config = dict(
    encoder_arch='shufflenet_v2',
    model='segmentation model',
    dataset='rendered rooms with furniture',
    train_examples=36250,
    image_size=64,
    crop_scale_min=1,
    horizontal_flip=False,
    translate=0.12,
    num_classes=17,
    encoder_norm='batchnorm',
    encoder_activation='mish',
    encoder_depths=[4, 7, 4],
    encoder_kernel_size=5,
    encoder_stem='deep',
    encoder_widths=[160, 320, 640],
    decoder_norm='batchnorm',
    decoder_activation='elu',
    decoder_widths=[64, 128, 128, 128],
    decoder_blocks_per_level=2,
    decoder_block='basic',
    decoder_attention=True,
    decoder_upsampling='transposed_conv',
    init='lecun_normal',
    residual_init='zero_last',
    optimizer='muon',
    muon_scale='match_rms_adamw',
    lr=0.0022,
    momentum=0.95,
    nesterov=True,
    orthogonalizer='newton_schulz_5',
    adamw_lr_other_params=0.00081,
    grad_clip=1.0,
    l1_shrink=0.03,
    steps=8200,
    batch_size=128,
    epochs=29.0,
    lr_schedule='cosine',
    final_lr_fraction=0.05,
    warmup_steps=240,
    weight_decay=0.1,
    adamw_weight_decay_other_params=0,
)
Rows from block 6 of the decoder, named by matrix and row number. Rows with one number belong to one channel. Each number is 128 + 32 x the weight over its row's rms, rounded and kept within 0 to 255. All counts start at 0.
# convs0: first 3x3 conv (decoder.decb.1.1.convs.0.weight, 128x128x3x3), inputs 50-59, a 3x3 kernel for each
# convs1: second 3x3 conv (decoder.decb.1.1.convs.1.weight, 128x128x3x3, transposed), outputs 50-59, a 3x3 kernel for each
convs0.111 [128 163 128 112 130 127 126 140 221 115 124 176 125 132 190 128 129 146 133  52 118 128 128 113 129 129 129 122 120 129 124 127 130 114 103  73 120 116 128 148 120 128 138 128 134 123 140 128 127 130 157 128 131 143 120 129 128 124 127 127  84  78 163 101 127 146 121 134 126  81 154 151 126 127 133  69 112 151 114 130 167 128 132 132 128 128 127 132 131 128]
convs0.112 [128 126 129  82 128 126 131 120 113 123 128 128 128 133 134 128 132 126 129 128 128 132 179 142 200 255 165 140 135 220 150 130 129 131 127  95 178 131 126 130 128 127 137 128 104 126 255  47 129 128 122  96 129 125 180 144 128 130 124 142  83 111 129 123 127 128  82 145 131 128 132 193 127 106 135  44  71 129 129  61 102 145 129 161 129 128 127   7  73  88]
convs0.113 [128 128 132 129 125 130 128 129 132 164 128  59 127 131 119 122 128 127 162 221 127 147 151 127 140 144 125 112 133  90 103 137 123 116 197 128 115 131 127 116 126 128 126 128 113 128 125 110 130 144 113 130 133 134 131 118 130 134 125 132 126 110 125 128 124 127 128 129 126 130 164  68 128 140 135 182 130 126 130 134  81 132 132 127 128 137 128 127 131 105]
convs0.114 [131 127 127 129 128 128 129 127 129 127 129 127 129 123 128 126 122  96 127 102  96 129 122  89 117 130 127 139  97 125 128 122 127 128 126 128 130 104 128 128 127 128 127 123 127 119 129 105 132 135  96  97  84  97 129 142 235 130 139 128 127 131 129 126 125 116 127 128 128 129 131 173 195 227 129 255 126 125 191 128 129 127 128 131 128 128 128 128 144 129]
convs0.115 [128 127 128 128 130 125 128 128 129 133 127 117  45  95  88  33 112 123 129 130 129 130 134 158 133 129 127 147 142 135 129 142 135 127 154 140 126 128 118 129 123 130 147 123 112  85 129 132 128 132 130 127 128 128 137 129 128 112 129 144 114 129 128  83 129 130 127 138 129 169 164 128 128 130 130  79 128 175 126 132 129 130 126 123 129 141 130 135 138 131]
convs0.116 [131 153 131 129 186 127 128 129 131 122 128 128 127 138 128 129  51 128 129 128 222 159 107 132 151 131 124 127 132 126 132  89 111 128 128 102 131 158  93 125 129  87  16  45  59  92  18  93 129 126 250 128 198 255 128 126 104 147 129 127 126 128 104 128  90 118 127 128 128 129 130 130 129 127 127 122 131 132 124 143 137 129 128 125 127 193 127 128 128 132]
convs0.117 [126 128 108 128 128 101 130 130 125 133 127 141 128 111 129 183 130 128 162 124 104 128 128 128  97  95 127 128 129 119 119 127 138 128 133 129 180 129 127 128 127 118 128 128 110  97 129 129  91  95 127  63 128 127 123 115  95 125 128  94 128  72 132 233 179 126 126  82 128 127 156  48 118 112 109 128 127 102  87 128   0 128 126 130 125 127 123 127 123 128]
convs1.111 [ 53  90 115 127 129 128 124 128  68 145  80 128 136 125 128 130 130 167 127 126  29 122 127  42 159 128  37 170 119 144 127 127 142 128 255 151 129 129 106 111 128 120  72 127 123 112 128 128 135 128 145 156 127 128 116 127  63 122 127 125 115 124 123 129 129 129 129 136 127 152 114 114 128 136 125 135 132 129  73 130 150 129 156 127 129 132 160  95  97 130]
convs1.112 [184 134 129 130 123  94 126 119 128 188 127  14 122  98  75 222 126 123 135 124 130 122 121 127 128 129 129 115 133 177 128 129 162   0 128 135 128 133 193 133 128 133 142 126 131 173 128 126 173 147 128 136  85 126 107 127 143 127 127 127 106 112 131 125 120 129 132 116 128 128 132 128 125 177 127 124 119 117 128 129 128 133 130 129 135 140 130  59 102 127]
convs1.113 [129  73 175 126 121 201 128 117 131 128 128 130 126 146 129 138 184  78 131 125 153 128 129 127 196 149 125 128  37 128 129 128 160 154 128 199 145 130 129 128 128 134 190 129 131 128 128 128 128 181 126 119 255  69 173 122 127 170 110 130 131  98 129 128 127 130 128 127 128  59 117 125 136 132 166 153 128 128 177 130  94 131 128 162 128 142 181 133 128 149]
convs1.114 [132 129 128 130 128 129 130 124 128 255 125 126 130 111  35 125 128 127 128 152 165 134 149 137 120 128 133 159 127 126 127 128 126 128 138 128 128 122 128 127 126 120 249 129 128 129 155 172 128 121 129 164 135 196 127 129 129 131 129 141   0 128 193 127 127 117 160 129 130 129 128  54 129 128  47 127 128 109 128 128 117 152 128 128 129 129 128 107 128 129]
convs1.115 [133 125 124 134 103 128 138 132 136 121 128 248 129  96 123 130 129 127 123 120 128 178 122 127 153 129 119 128 140 135 114 129 131 128 127 126 170 117 128 125  78 124 127 133 126 180  44  39 209 158 131 137 137 128 135 127 131 133 128 145 124 128 102 125 127 127 125  99 128 142 130 134 128 220 120  93 128 123 133 128 127 133  84 175 130 100 128 130  30 127]
convs1.116 [122 124 145 117 127 136 128  62 127 124 153 129 136 143 132 129 140 141  33 128 126 128 153 124 108 125 131 129 102 123 134 130 109 127 128 129 162 128 129 177 130  99 179 129 109  75  35 126  61 110 128 127 127 153 121 122 189 130 133 127 140 127 156 128 126 124 127 124 128 255 129 112 129 127 123  97 203 120 127 128 129 125 138 133 246 128 140 187 166 114]
convs1.117 [120 124 129 117 129 135 130 128 130 125  41 127 154 128 131 129 172 133  28 114 111 130 125 129 128 128 128 239 129 127 168 130 131 166 136 129 126 127 126 128 129 125 180 173 136 142 126 145 147 135 135 129 106 128 118 125  94 148 130 104 180 148 128 139 150 153 105 181  94  93 110   0 123 127 124 111 123 127 133 134 235 152 166 128 131 175 128  63 196  79]